{
  "dataset": "rendered rooms with furniture",
  "encoder_expert_mlp_ratio": 1,
  "text_encoder_qk_norm": false,
  "text_encoder_positions": "learned",
  "optimizer": "soap",
  "batch_size": 512
}
Rows from block 3 of the image encoder of a small contrastive image-text model, named by matrix and row number. Rows with one number within an expert belong to one neuron, the router's apart. Each number is 200 + 20 x the weight over its row's rms, rounded and kept within 0 to 999. All counts start at 0. After the name is the row's rms in percent of the matrix's.
Before each expert's rows are labels from the 100 images, of 14848, where the router gives the expert most weight on average: "lies over" is the class under the peak. Only what is clearly more common there than usual is listed. The data: rendered rooms with furniture. In brackets: how many of the 100, against the usual share in percent.
# router: router (encoder.blocks.3.mlp.router.weight, 64x128, trained with AdamW), inputs 0-127
# gate: expert gate (encoder.blocks.3.mlp.gate, 64x128x128), inputs 0-127
# up: expert up (encoder.blocks.3.mlp.up, 64x128x128), inputs 0-127
# down: expert down (encoder.blocks.3.mlp.down, 64x128x128, transposed), outputs 0-127

# expert 50
lies over: wall (91 vs 37.9)
router.50,093,194,176,210,216,188,207,216,178,190,207,209,205,182,196,195,223,184,225,222,202,182,200,182,205,186,215,211,203,227,207,162,213,247,237,216,180,198,170,218,193,180,231,194,222,181,227,180,181,166,181,201,241,214,225,204,159,198,211,199,173,193,194,232,203,188,210,189,185,237,156,199,220,192,178,203,208,197,161,194,185,179,162,193,207,169,217,184,187,214,241,205,190,232,216,200,201,218,235,197,189,189,189,225,217,200,183,176,165,156,177,219,232,194,177,225,193,200,195,187,176,177,214,174,214,191,210,205,193
gate.0,100,201,171,169,219,204,160,220,197,181,184,165,173,165,203,175,191,176,226,209,219,212,204,207,237,232,204,222,206,231,219,188,186,200,215,202,160,205,227,217,244,177,198,223,187,201,206,182,246,190,241,216,170,210,187,205,207,193,152,225,207,225,216,206,184,209,176,221,249,191,203,209,177,195,167,192,220,225,219,199,190,166,212,197,203,209,213,196,214,212,204,239,195,184,180,225,205,203,232,189,193,215,203,206,196,183,187,177,195,171,218,199,195,219,203,227,194,188,229,219,199,194,232,196,183,179,191,188,182
up.0,092,204,224,218,196,195,234,176,198,202,180,231,223,221,199,211,211,220,171,187,179,187,195,184,164,179,191,200,191,190,164,216,213,218,185,194,215,181,173,163,160,259,216,169,218,204,194,229,187,221,176,194,228,181,213,166,190,201,230,191,189,170,198,199,217,199,204,202,153,202,200,186,234,206,245,213,206,187,190,207,209,234,180,191,219,211,179,219,182,189,196,199,227,225,213,174,206,192,157,210,208,171,199,188,190,216,211,224,208,228,173,187,218,173,180,176,210,203,178,201,191,222,178,200,196,211,208,223,228
down.0,085,180,205,200,168,179,160,200,207,210,204,208,216,220,186,236,186,177,189,214,217,210,189,186,206,194,158,196,209,259,181,202,170,172,201,185,181,217,228,192,200,200,176,208,201,198,193,199,216,211,222,201,166,185,205,170,187,183,185,211,186,163,247,189,196,178,198,190,233,168,218,215,188,173,144,188,190,201,224,215,197,204,202,207,202,190,200,218,200,203,201,180,201,164,179,214,203,189,202,187,192,192,209,202,229,188,200,200,184,223,167,202,161,180,188,184,219,186,195,240,211,204,259,231,192,164,224,209,182
gate.1,122,220,207,179,190,211,201,179,166,217,203,196,232,184,198,208,176,201,196,226,200,217,205,150,183,131,200,187,162,190,188,207,172,188,188,204,192,222,178,215,204,209,163,217,167,171,204,209,179,190,206,227,188,191,206,185,244,163,184,205,204,162,251,208,190,230,185,179,191,203,168,201,227,177,224,193,203,231,207,208,210,165,231,224,222,190,200,193,224,183,216,177,217,197,210,183,224,209,237,215,202,181,197,212,182,220,187,192,203,200,206,194,217,220,195,219,198,186,166,192,205,165,218,180,194,189,206,201,207
up.1,121,214,203,186,182,204,202,186,198,210,174,231,232,155,164,155,207,211,211,227,208,215,221,174,193,179,209,224,158,176,215,226,206,196,175,189,190,213,154,196,214,184,177,202,186,185,205,184,186,190,202,205,191,174,194,186,224,209,196,171,186,170,206,195,173,222,203,184,171,185,196,193,200,217,235,190,192,272,190,199,196,166,250,198,205,189,196,227,207,190,230,175,236,187,223,221,193,198,241,195,200,197,179,182,193,237,211,190,187,195,200,204,202,190,188,203,191,188,186,212,210,169,203,200,186,218,212,217,169
down.1,120,232,198,183,191,183,206,227,205,220,210,184,190,195,234,175,221,205,176,214,200,213,197,168,173,213,162,227,199,193,173,224,213,247,171,206,200,163,186,205,225,218,230,209,204,186,170,240,189,196,208,231,191,183,206,216,200,215,167,219,198,215,210,184,213,185,200,168,215,206,201,159,190,194,200,238,192,213,171,252,192,160,192,190,202,187,179,218,215,178,192,178,194,214,216,186,224,182,173,201,192,194,189,164,202,200,224,196,195,205,201,206,163,210,150,179,200,178,191,196,216,203,181,236,220,212,215,176,196
gate.2,075,198,203,182,203,221,199,212,193,179,211,198,175,214,189,214,159,263,179,177,212,195,193,212,211,211,176,206,225,221,197,197,181,194,194,191,213,213,192,164,217,191,182,233,180,193,189,202,172,231,201,197,184,226,221,209,171,193,227,184,237,198,245,192,205,217,246,162,210,207,199,212,218,182,169,212,204,198,195,216,184,218,206,205,208,196,158,181,189,169,211,189,190,168,207,231,182,200,207,159,196,148,173,223,186,204,200,176,224,211,197,184,194,196,178,229,232,201,170,208,227,184,190,209,196,209,227,192,226
up.2,074,174,216,222,215,177,177,202,201,226,158,226,219,204,231,154,241,143,184,220,182,208,193,177,195,207,189,184,178,209,183,183,201,182,214,204,184,160,191,235,204,190,186,182,216,213,199,202,219,199,193,199,178,226,175,198,228,189,182,208,176,215,193,189,178,225,178,227,193,203,215,184,199,205,260,203,201,233,197,191,192,186,205,189,192,196,210,212,213,209,178,206,190,241,200,174,227,190,176,253,232,240,212,184,234,227,192,180,202,199,196,215,206,217,227,204,188,206,230,210,179,199,197,184,205,191,200,197,188
down.2,078,190,217,184,215,206,171,227,188,198,232,197,201,222,202,209,184,208,236,197,162,186,210,192,227,209,195,194,222,216,183,228,249,201,213,223,161,184,218,216,165,164,173,213,190,203,209,187,217,216,220,196,163,189,257,167,177,178,187,235,225,196,243,185,189,203,195,214,170,175,196,189,179,223,204,190,188,174,214,206,198,174,200,229,203,194,206,205,186,203,236,190,209,239,215,220,180,197,190,189,200,195,174,198,199,220,184,202,201,208,177,196,217,220,213,216,201,212,223,180,156,175,239,212,210,199,186,179,182
gate.3,115,207,242,222,217,198,189,191,220,182,200,212,209,199,216,180,191,205,206,201,203,206,184,188,206,189,227,188,166,203,169,199,214,192,217,199,171,192,169,218,188,199,212,210,212,231,182,175,208,223,185,198,197,221,211,169,197,200,205,210,179,207,235,193,171,186,212,189,238,215,207,179,182,188,229,208,216,207,198,228,198,163,163,197,218,207,172,185,199,198,231,186,206,212,218,173,210,199,172,205,177,140,198,207,187,199,158,202,243,220,223,212,158,207,161,221,201,202,196,223,206,225,188,203,221,265,194,234,193
up.3,118,198,249,213,213,205,186,191,219,198,207,221,205,195,208,199,189,217,203,185,206,196,176,188,206,198,235,183,160,193,174,182,207,192,209,195,168,187,165,218,187,205,204,207,222,220,183,181,202,210,179,185,194,214,211,170,209,203,210,215,177,209,231,201,164,195,212,193,246,212,201,181,177,195,227,207,211,209,181,222,188,174,178,200,207,203,166,178,193,204,243,186,208,209,222,179,192,201,179,217,168,125,197,210,196,199,162,201,244,212,217,214,165,213,167,217,187,205,192,215,209,221,185,207,220,260,187,218,192
down.3,108,194,191,211,211,187,220,219,224,165,206,184,222,194,214,183,230,248,197,193,195,207,180,179,217,172,205,194,182,209,206,224,190,192,232,207,200,184,177,209,189,179,235,166,201,216,151,181,161,191,211,224,206,191,197,207,177,201,231,180,226,251,187,210,183,171,209,182,221,212,218,177,158,197,205,214,202,184,197,187,173,202,208,195,198,180,191,212,190,215,219,233,183,205,222,187,212,221,196,207,225,218,220,227,208,181,175,219,204,187,236,189,214,183,177,210,168,212,209,162,188,174,167,231,205,199,159,173,194

# expert 44
lies over: ceiling (100 vs 15.7)
router.44,095,169,208,186,215,214,193,204,221,176,200,242,178,205,177,176,206,198,202,193,219,231,199,223,216,213,186,222,212,166,175,228,225,209,224,208,195,180,223,211,175,149,209,224,179,223,193,182,188,180,177,204,209,182,217,207,182,194,202,184,226,177,238,160,204,209,210,207,221,186,171,223,188,211,208,217,208,229,200,170,166,254,179,177,196,183,191,209,193,227,196,178,223,210,207,212,191,231,230,167,160,182,215,197,190,249,192,211,199,203,191,191,205,176,186,178,196,166,208,186,184,220,215,189,207,206,209,231,203
gate.0,130,212,212,173,228,182,189,209,176,218,199,208,221,178,194,188,203,220,198,198,210,192,187,226,177,207,217,210,180,180,197,207,203,193,204,188,211,173,189,176,204,199,185,220,200,207,178,180,200,183,148,222,222,216,174,168,213,215,231,220,182,184,196,159,199,206,239,150,171,181,166,186,213,210,216,199,216,236,198,219,223,213,201,213,205,187,225,167,214,206,162,198,171,217,214,202,192,211,218,198,203,218,224,173,227,152,236,200,198,210,187,184,215,185,214,197,220,202,203,183,189,181,257,174,208,158,193,225,186
up.0,132,205,224,198,236,171,201,202,182,218,186,207,223,180,186,190,206,213,209,190,216,207,204,205,185,202,223,208,176,185,211,205,204,199,222,187,205,175,206,182,206,212,202,224,192,215,177,177,195,182,145,220,241,226,178,166,199,217,222,226,191,195,200,168,199,209,240,159,181,170,176,187,212,206,219,195,211,230,206,228,219,227,209,211,208,191,225,167,214,211,155,186,173,230,213,208,205,214,219,181,201,220,227,185,227,149,241,215,208,216,200,195,212,186,215,202,218,205,197,189,181,202,239,176,209,163,194,237,193
down.0,126,242,178,216,207,221,206,186,176,212,203,225,205,197,175,169,204,211,199,233,212,159,211,201,229,200,200,204,218,244,184,215,213,214,190,212,183,208,213,210,186,203,204,215,220,196,203,208,217,192,150,234,206,207,186,237,172,205,183,205,190,176,242,198,200,213,191,194,210,182,222,188,215,190,168,237,221,177,205,196,178,161,214,182,220,231,221,218,188,230,232,198,223,230,183,190,173,173,183,231,210,161,178,165,209,198,152,209,205,169,206,198,180,209,182,182,214,232,221,206,178,198,185,201,202,203,211,210,206
gate.1,083,177,192,230,186,207,253,226,225,183,192,208,180,185,238,225,212,221,188,206,174,194,187,181,171,213,217,237,213,200,185,158,190,226,207,215,216,197,181,226,225,209,200,189,208,202,189,191,162,175,155,194,206,215,172,208,201,203,163,180,215,196,222,194,196,194,182,189,188,192,161,222,204,202,205,213,199,225,224,213,218,160,238,231,206,185,189,210,194,205,217,157,221,227,210,194,188,171,190,202,177,179,189,184,219,183,220,191,189,219,198,211,209,186,227,233,223,185,182,247,170,206,212,188,186,207,189,199,179
up.1,077,176,199,205,184,174,257,207,180,206,142,195,178,188,213,193,220,200,205,194,198,219,192,193,193,193,231,211,189,178,181,195,226,243,211,197,201,205,202,198,236,173,190,210,188,238,188,190,188,198,174,213,243,185,200,183,197,231,196,152,207,208,206,179,208,187,190,231,172,208,187,189,191,212,204,220,205,229,200,206,215,147,226,205,241,173,202,165,205,214,197,198,196,214,237,183,199,175,177,160,186,233,217,164,197,225,207,202,200,214,178,224,191,173,210,220,210,184,210,220,195,194,197,190,206,209,209,181,176
down.1,085,201,175,214,215,235,224,226,188,198,182,223,180,202,188,186,177,225,205,218,202,207,241,204,210,188,203,220,153,235,196,213,200,200,213,221,173,192,175,215,209,234,235,174,209,183,189,216,167,206,177,180,226,223,200,203,182,184,205,198,173,182,181,238,216,166,205,212,184,159,227,167,203,216,177,213,226,214,210,199,187,160,217,240,195,205,169,187,206,176,218,186,207,213,212,190,218,232,177,215,211,229,243,199,199,200,182,184,209,213,217,192,190,181,171,180,188,188,219,192,163,181,209,214,209,206,223,183,178
gate.2,073,189,209,178,231,192,205,175,218,201,209,175,200,192,166,193,212,247,206,206,174,218,178,227,193,211,191,205,193,190,193,201,181,182,181,160,203,187,177,198,185,200,196,190,210,245,218,233,219,191,206,255,221,207,194,200,195,216,185,226,178,202,142,214,225,166,170,206,187,199,230,240,190,249,210,204,176,221,192,190,195,162,209,202,217,171,177,206,210,193,221,217,184,208,221,184,235,219,146,207,192,215,205,197,190,201,222,213,195,188,207,207,173,188,175,210,217,192,196,185,186,209,200,206,230,185,224,218,186
up.2,066,220,176,215,234,211,216,219,205,194,204,225,177,175,234,177,213,214,220,198,250,210,232,199,197,206,184,199,192,195,204,191,210,216,211,221,203,193,214,235,176,247,206,199,221,219,190,163,175,181,216,175,212,200,205,178,219,190,201,182,224,177,218,165,203,181,218,162,228,213,195,186,168,221,182,205,216,197,228,188,206,211,179,207,208,233,242,167,220,211,182,179,211,202,185,193,186,208,245,177,206,183,196,187,225,203,222,203,180,206,176,223,237,232,180,184,196,211,192,207,164,185,183,208,175,173,179,178,205
down.2,075,173,212,195,200,234,212,176,205,212,159,243,224,204,201,206,176,210,208,198,197,184,175,215,208,215,204,204,222,196,195,230,244,175,204,208,199,166,204,186,167,154,198,222,193,196,193,165,219,205,192,225,208,182,209,185,198,181,209,224,194,229,190,240,170,187,229,172,201,191,170,183,203,204,226,181,213,180,195,213,184,207,193,225,156,191,224,200,195,210,201,152,225,166,198,227,180,205,162,251,208,190,206,217,218,204,230,198,192,199,186,200,210,173,237,201,198,203,186,212,241,195,193,213,200,192,195,181,215
gate.3,100,192,217,200,161,200,213,201,206,192,204,231,174,193,179,171,212,226,202,215,190,180,199,247,201,190,163,209,209,179,178,168,206,217,204,211,217,177,180,205,217,221,168,198,197,193,219,192,205,205,182,200,184,214,185,181,217,209,154,204,176,196,167,197,145,191,213,192,210,184,210,196,250,241,200,179,193,223,204,213,188,222,208,189,166,200,175,250,157,203,217,212,152,181,197,197,195,193,169,195,206,199,201,213,204,192,217,236,185,204,199,174,200,242,203,197,219,168,202,208,205,217,209,194,204,203,210,233,169
up.3,091,210,189,197,196,194,233,188,192,212,169,162,200,182,184,208,204,230,186,172,196,216,197,172,203,271,215,178,222,206,226,197,203,189,210,190,210,224,199,208,186,166,172,177,204,231,194,207,178,184,169,230,212,195,205,192,230,223,211,177,207,202,192,212,224,222,204,218,219,231,203,169,175,163,178,215,167,132,169,208,198,215,201,209,202,189,219,188,193,194,197,184,231,208,179,213,200,213,205,186,210,202,197,202,197,197,207,152,234,222,203,212,197,195,219,173,239,207,235,192,202,180,221,193,189,190,197,178,214
down.3,091,210,222,218,188,196,213,191,186,211,212,212,220,203,247,199,214,204,203,183,185,191,210,218,163,179,184,179,205,213,209,218,186,223,169,234,218,195,162,217,168,214,142,209,180,221,221,202,191,213,212,201,197,192,203,167,178,195,178,233,180,214,181,179,182,189,148,189,196,212,209,182,224,205,233,221,191,160,198,202,153,181,217,200,221,185,234,227,202,226,195,226,208,212,186,210,231,181,172,215,199,200,208,179,199,199,192,214,219,176,185,189,183,252,220,178,225,174,183,211,215,193,207,192,195,204,217,180,218

# expert 58
lies over: floor (65 vs 38.5)
router.58,112,204,239,202,207,227,189,182,168,198,193,169,225,188,181,201,174,224,193,156,196,241,220,162,167,236,229,164,188,189,222,189,195,185,205,228,197,180,205,200,240,234,171,200,195,222,204,186,185,209,229,199,206,222,197,182,187,233,196,195,199,210,180,201,215,191,183,179,203,197,222,206,191,181,229,190,191,201,195,221,215,178,197,209,204,207,181,223,223,185,174,243,204,215,176,195,202,185,177,218,200,190,206,197,226,184,198,181,257,216,219,185,171,218,207,224,177,194,194,224,230,204,175,201,184,229,230,201,170
gate.0,096,183,225,204,228,201,216,193,198,205,217,233,214,218,204,189,206,244,187,222,178,216,156,216,225,206,218,156,213,190,168,192,198,188,188,218,223,224,195,200,179,211,210,191,221,223,210,162,178,182,191,177,189,198,224,185,166,189,229,195,201,218,195,225,199,187,194,226,201,199,190,189,177,209,225,198,217,223,182,178,219,154,202,201,198,235,200,220,218,177,159,223,182,168,197,171,172,188,196,219,222,190,206,206,237,198,187,194,162,188,204,202,209,202,255,205,181,199,232,223,208,216,165,200,190,232,205,216,184
up.0,095,214,191,221,173,214,153,202,207,216,195,229,237,170,202,192,237,200,192,214,173,206,198,185,212,171,210,231,222,178,189,187,213,190,204,192,190,251,193,151,222,180,198,162,175,210,198,194,223,199,228,199,193,242,195,227,214,218,216,249,186,224,170,224,192,199,203,158,190,195,237,191,211,214,190,220,214,178,172,175,214,191,199,216,201,212,200,218,186,221,187,206,219,203,231,185,207,223,223,186,216,201,176,185,227,164,187,211,217,233,217,197,195,199,207,191,181,218,172,206,174,175,179,195,218,208,202,199,209
down.0,094,191,191,222,200,182,190,153,175,204,174,218,234,201,192,188,219,201,231,239,212,208,177,234,228,220,180,198,173,209,184,217,205,155,221,193,217,172,181,171,224,170,198,181,186,165,215,215,190,190,207,222,179,194,223,189,176,189,192,199,194,219,212,189,182,194,223,223,220,206,163,188,257,195,181,229,209,190,224,218,194,188,185,201,202,200,237,198,215,188,228,196,217,208,194,207,238,196,202,186,190,188,206,200,193,215,186,207,215,162,190,231,209,195,173,171,211,196,237,242,189,213,205,229,181,197,233,202,175
gate.1,100,180,205,193,206,217,181,225,184,208,223,208,221,179,157,187,215,209,232,199,254,240,194,152,206,218,188,215,189,156,204,226,203,206,190,211,182,194,221,187,195,194,217,192,176,197,202,198,180,204,201,205,213,210,215,240,213,202,188,190,193,205,183,176,166,182,169,200,212,188,232,166,229,200,193,226,209,171,235,194,199,193,174,206,171,196,190,162,175,189,213,212,194,190,184,200,194,215,202,199,165,201,175,193,203,208,205,186,191,183,234,181,217,200,186,215,145,214,191,169,222,226,236,193,186,240,189,226,205
up.1,096,184,177,203,225,181,196,204,163,202,225,198,207,177,215,190,181,208,194,201,223,220,213,170,194,173,217,187,192,202,219,213,206,208,190,181,229,207,198,192,192,187,220,171,209,247,221,183,176,228,186,209,172,243,215,214,240,217,154,177,152,180,185,179,196,205,187,183,214,172,242,209,218,180,183,219,238,175,173,192,186,183,185,222,207,223,215,167,190,200,196,223,202,200,221,209,168,212,211,219,157,215,186,172,212,204,218,193,172,197,237,205,198,213,160,226,217,196,197,201,183,187,225,197,193,185,194,215,196
down.1,103,183,228,171,196,220,207,212,188,190,193,202,187,201,205,190,187,166,208,197,168,183,189,221,168,188,227,188,170,201,249,176,199,227,201,235,191,177,190,196,210,201,205,174,190,236,207,171,192,228,215,175,187,218,194,185,195,208,191,207,180,187,190,172,208,201,186,205,179,220,229,194,177,194,221,172,196,200,173,184,162,240,168,196,175,191,179,160,209,164,208,219,232,188,196,197,222,195,194,206,209,249,236,187,202,178,200,190,199,213,226,201,180,249,220,209,209,214,194,221,204,208,182,170,184,220,172,191,237
gate.2,130,170,210,212,212,190,177,194,227,229,173,203,243,206,189,186,175,189,177,185,216,191,204,197,211,198,208,175,174,208,190,198,212,189,208,179,184,175,167,178,233,189,186,180,205,203,213,199,198,196,175,227,209,197,194,225,210,218,197,202,206,211,218,207,243,234,209,206,184,186,189,232,180,202,192,191,175,207,181,186,165,218,233,194,161,241,208,185,232,200,185,177,200,224,201,183,213,180,207,204,159,211,182,202,185,170,197,168,185,218,190,181,240,191,181,183,176,211,218,196,244,160,180,189,159,241,200,211,174
up.2,117,201,214,182,206,214,205,206,177,169,220,205,153,181,207,231,221,201,214,207,194,220,201,208,175,207,183,233,231,205,214,206,173,196,196,197,216,210,218,199,157,229,209,225,186,196,204,209,200,211,216,169,195,196,213,182,179,183,216,162,209,193,191,191,167,161,202,181,213,204,202,170,208,214,203,215,217,163,228,213,235,189,174,199,231,183,193,208,152,186,236,207,205,154,211,221,203,224,174,198,240,194,214,199,207,224,214,215,213,192,196,213,160,212,213,216,216,191,167,209,179,224,230,205,219,152,210,196,224
down.2,098,201,171,190,194,153,205,149,198,192,207,195,177,206,142,199,230,205,196,222,175,178,244,206,218,215,174,207,214,200,198,210,201,184,204,189,219,185,192,195,171,200,218,201,228,199,160,190,206,204,194,207,224,184,171,206,204,190,204,216,187,188,210,178,167,214,177,240,177,205,199,194,212,208,173,226,149,190,208,191,227,192,216,206,204,212,222,219,209,209,207,205,231,186,192,194,208,201,210,179,169,198,212,173,193,190,200,201,219,176,195,190,173,220,198,210,200,152,194,172,203,278,197,195,195,232,196,211,198
gate.3,095,221,218,224,209,186,256,231,178,219,170,215,192,179,163,197,193,199,209,199,198,199,164,197,222,251,209,236,222,193,198,223,229,207,182,224,158,201,222,197,206,222,233,197,204,178,205,202,183,246,200,209,212,181,213,189,194,217,165,222,194,200,205,215,196,185,205,188,208,210,201,188,199,228,176,205,195,202,231,170,210,166,205,202,233,195,183,202,186,198,195,207,216,197,184,174,188,199,172,174,213,186,187,171,161,190,229,239,194,157,205,187,196,193,241,205,180,197,197,177,204,187,169,168,198,205,195,213,178
up.3,100,225,194,169,229,188,196,201,171,213,200,194,121,152,195,189,183,177,213,198,201,164,200,209,187,215,222,221,189,230,210,191,225,199,192,222,207,170,147,200,193,177,208,198,183,199,183,175,166,246,162,208,209,187,225,206,205,206,209,200,193,220,187,191,205,151,235,196,189,199,210,189,198,202,145,197,211,187,186,217,221,183,200,227,225,214,195,204,205,191,188,195,215,229,196,209,195,214,190,186,196,231,208,194,233,204,224,178,237,180,219,223,186,183,198,196,216,189,196,200,173,211,217,199,196,222,200,187,193
down.3,098,211,214,171,231,203,215,189,231,206,201,221,193,153,209,203,198,219,228,163,179,231,181,206,211,209,207,199,213,203,224,202,201,212,196,231,213,216,200,216,211,200,165,188,192,233,202,214,177,219,198,209,195,227,213,172,178,255,202,209,172,181,187,189,217,222,169,173,193,205,171,203,183,213,246,178,192,171,180,216,227,219,207,164,189,207,143,191,210,231,210,193,225,201,183,237,232,203,166,159,210,186,219,195,177,205,171,183,201,212,183,200,195,218,180,218,206,181,194,184,193,199,203,214,221,210,197,219,205

# expert 20
lies over: ceiling (100 vs 15.7)
router.20,092,177,195,206,193,200,184,207,206,186,196,230,195,187,174,188,227,219,198,170,175,205,203,186,183,195,165,217,214,186,200,215,215,236,218,216,217,159,211,207,180,150,184,203,196,208,203,173,179,187,159,199,219,190,189,220,163,162,207,186,230,208,220,212,177,218,233,239,222,164,196,207,209,207,192,219,201,205,216,217,220,226,189,221,188,177,164,174,186,237,225,201,186,219,240,200,191,231,203,194,192,177,167,186,182,226,193,191,187,237,174,192,223,193,180,192,194,208,224,170,187,205,187,175,218,208,205,228,185
gate.0,139,195,209,179,186,214,152,198,221,213,195,205,192,184,184,178,209,222,178,205,172,184,200,189,214,195,214,200,192,193,185,232,214,195,207,191,192,191,174,210,200,180,197,228,189,220,217,200,222,196,178,194,213,149,221,197,231,165,230,182,236,222,188,199,193,200,198,163,220,203,212,196,174,285,197,189,212,252,189,179,204,221,191,199,173,206,212,191,199,183,199,179,219,203,212,194,206,210,165,184,186,200,188,211,245,180,188,217,170,216,222,195,187,207,178,205,198,211,202,207,167,178,202,208,195,223,160,232,173
up.0,142,198,224,180,190,210,151,201,221,204,196,203,183,195,204,170,207,207,184,198,173,195,215,200,215,192,207,183,192,203,186,237,214,197,201,187,193,194,175,199,193,188,204,225,193,221,216,190,231,197,192,197,204,146,218,195,228,165,229,179,243,221,184,203,196,203,195,155,211,196,222,189,185,281,201,203,213,246,198,173,207,215,188,196,159,220,208,191,201,190,194,188,230,211,219,195,208,202,171,186,183,206,201,214,248,184,184,227,182,214,217,188,195,204,181,203,200,204,205,208,165,184,201,214,204,226,162,231,171
down.0,130,237,200,198,235,204,180,218,217,208,227,218,174,223,182,175,192,204,201,215,223,204,193,191,167,192,198,210,218,209,233,197,209,202,183,253,186,157,215,190,181,210,186,206,166,204,203,189,213,225,227,213,189,216,156,211,204,201,207,191,209,210,234,215,206,220,173,178,191,213,187,166,219,199,202,186,227,210,217,223,224,216,186,223,216,199,170,188,239,184,195,145,165,205,212,195,161,213,176,238,203,191,206,173,199,213,208,169,218,193,240,219,164,175,181,200,183,206,173,184,181,203,207,195,188,197,210,185,203
gate.1,093,184,209,189,194,198,217,236,175,216,210,202,211,185,192,172,222,218,190,176,186,171,183,162,195,205,154,185,234,204,195,201,228,218,201,215,160,193,195,210,223,200,213,182,201,208,205,226,179,214,163,186,227,143,230,205,162,161,200,201,202,189,199,209,225,197,221,184,179,181,219,219,206,175,229,175,219,185,190,242,220,207,192,199,210,211,209,217,167,225,200,200,211,225,179,216,181,221,200,219,192,225,199,172,184,201,199,194,184,156,202,202,172,213,220,212,209,236,218,210,218,158,206,203,211,212,185,177,173
up.1,101,200,151,209,255,193,202,211,206,195,213,173,195,161,187,204,218,192,233,180,186,174,195,189,215,218,154,166,179,219,202,170,213,220,192,216,166,205,189,195,212,186,209,223,211,206,201,185,177,209,177,201,206,190,239,208,199,190,171,248,199,197,179,212,203,196,213,179,199,216,214,231,183,193,208,178,197,193,193,244,215,198,187,240,225,158,205,221,222,209,233,196,203,212,188,212,190,243,211,214,192,203,169,178,155,219,191,200,172,212,206,210,184,207,214,197,220,217,188,219,164,212,194,198,211,208,209,231,178
down.1,087,215,209,182,196,190,224,206,206,233,188,186,189,196,222,193,200,201,197,196,201,217,216,212,214,189,180,201,180,213,188,220,222,174,184,180,179,236,211,229,215,232,251,205,202,189,201,189,199,198,222,175,199,233,231,201,230,189,195,221,202,158,175,201,209,186,206,193,181,211,237,191,190,178,204,149,187,208,179,188,188,171,216,213,215,222,200,147,211,160,248,194,223,218,210,228,205,171,180,226,244,208,192,187,200,198,197,166,219,197,210,187,171,198,216,209,195,201,200,178,173,168,202,167,193,168,204,199,169
gate.2,097,199,226,183,179,195,223,203,163,215,244,194,252,256,174,194,183,225,163,213,218,218,199,201,182,177,165,192,215,186,198,181,187,208,195,216,189,210,163,206,223,187,223,187,218,182,218,230,216,182,200,188,219,234,185,187,208,172,173,202,214,199,193,190,236,173,161,200,200,183,194,211,189,220,240,198,208,228,196,215,238,224,209,207,173,205,190,219,200,224,198,218,187,219,175,193,213,169,184,237,189,175,221,190,193,193,194,202,196,200,182,159,193,175,203,178,191,213,205,174,212,179,213,201,219,184,186,176,191
up.2,091,247,212,192,199,231,212,192,224,195,235,227,261,197,186,190,188,226,202,230,209,179,227,227,191,174,192,174,172,185,185,183,207,194,201,219,204,200,196,157,193,186,198,215,218,180,205,199,207,200,201,229,174,234,197,225,188,184,229,185,200,215,215,185,199,168,204,202,204,202,212,199,153,179,231,212,207,193,190,170,188,205,193,196,163,182,210,188,205,205,207,181,204,237,208,210,205,180,157,234,205,165,199,188,228,183,173,199,208,251,183,183,228,214,166,167,199,223,186,208,203,183,194,194,208,195,197,183,184
down.2,098,226,198,177,179,229,211,206,198,161,181,211,218,232,214,202,220,202,182,204,198,182,213,193,184,177,228,142,175,180,224,207,201,203,191,198,204,151,193,175,204,185,196,194,227,199,216,181,207,195,219,192,200,175,160,194,174,226,221,182,223,197,232,207,190,215,243,197,146,186,187,158,233,195,214,239,204,220,191,189,241,200,205,171,209,189,216,211,210,183,207,194,209,193,192,215,188,200,202,211,185,214,177,216,192,232,199,203,192,199,188,201,250,183,194,212,196,195,206,186,206,247,177,209,205,218,172,214,229
gate.3,066,187,223,202,178,194,221,181,167,200,182,161,169,186,207,197,222,191,195,233,170,203,213,219,210,179,184,142,205,186,179,199,174,203,171,201,180,194,229,170,206,209,201,207,187,219,164,210,194,195,204,206,206,223,232,177,228,216,165,166,193,202,205,219,196,222,223,174,220,196,201,201,178,213,194,183,175,178,216,213,228,206,185,209,207,183,199,207,222,176,213,184,214,212,231,230,201,197,198,149,244,223,212,212,212,211,187,198,217,216,218,213,188,192,184,180,198,168,190,220,243,177,229,199,216,204,236,206,238
up.3,075,192,205,194,214,177,194,199,207,207,190,205,262,206,194,154,178,192,219,186,185,206,227,221,181,221,200,175,226,213,204,219,215,195,236,204,187,226,213,220,194,186,209,194,203,234,222,189,211,185,195,163,213,174,177,205,208,185,199,212,190,196,169,212,194,194,211,224,181,181,193,212,232,212,186,238,186,230,239,195,156,161,209,191,167,200,190,218,182,195,206,238,200,189,180,190,214,216,224,228,131,174,205,192,210,180,222,195,190,212,198,203,212,197,192,216,188,196,207,209,174,246,197,183,194,215,175,186,176
down.3,076,201,215,225,182,213,228,192,213,221,204,166,203,203,188,199,173,176,230,192,210,200,201,210,199,164,157,194,246,183,222,170,188,207,191,193,182,211,218,180,181,137,213,217,224,204,201,220,218,193,204,207,176,182,211,205,220,227,202,185,208,233,182,186,190,210,196,212,217,245,177,202,195,220,196,223,187,191,211,213,174,177,170,264,220,204,175,186,195,166,175,212,174,226,186,213,203,192,222,197,195,158,174,211,204,199,223,184,188,213,181,183,202,239,207,211,222,191,219,213,210,218,195,184,210,170,219,207,204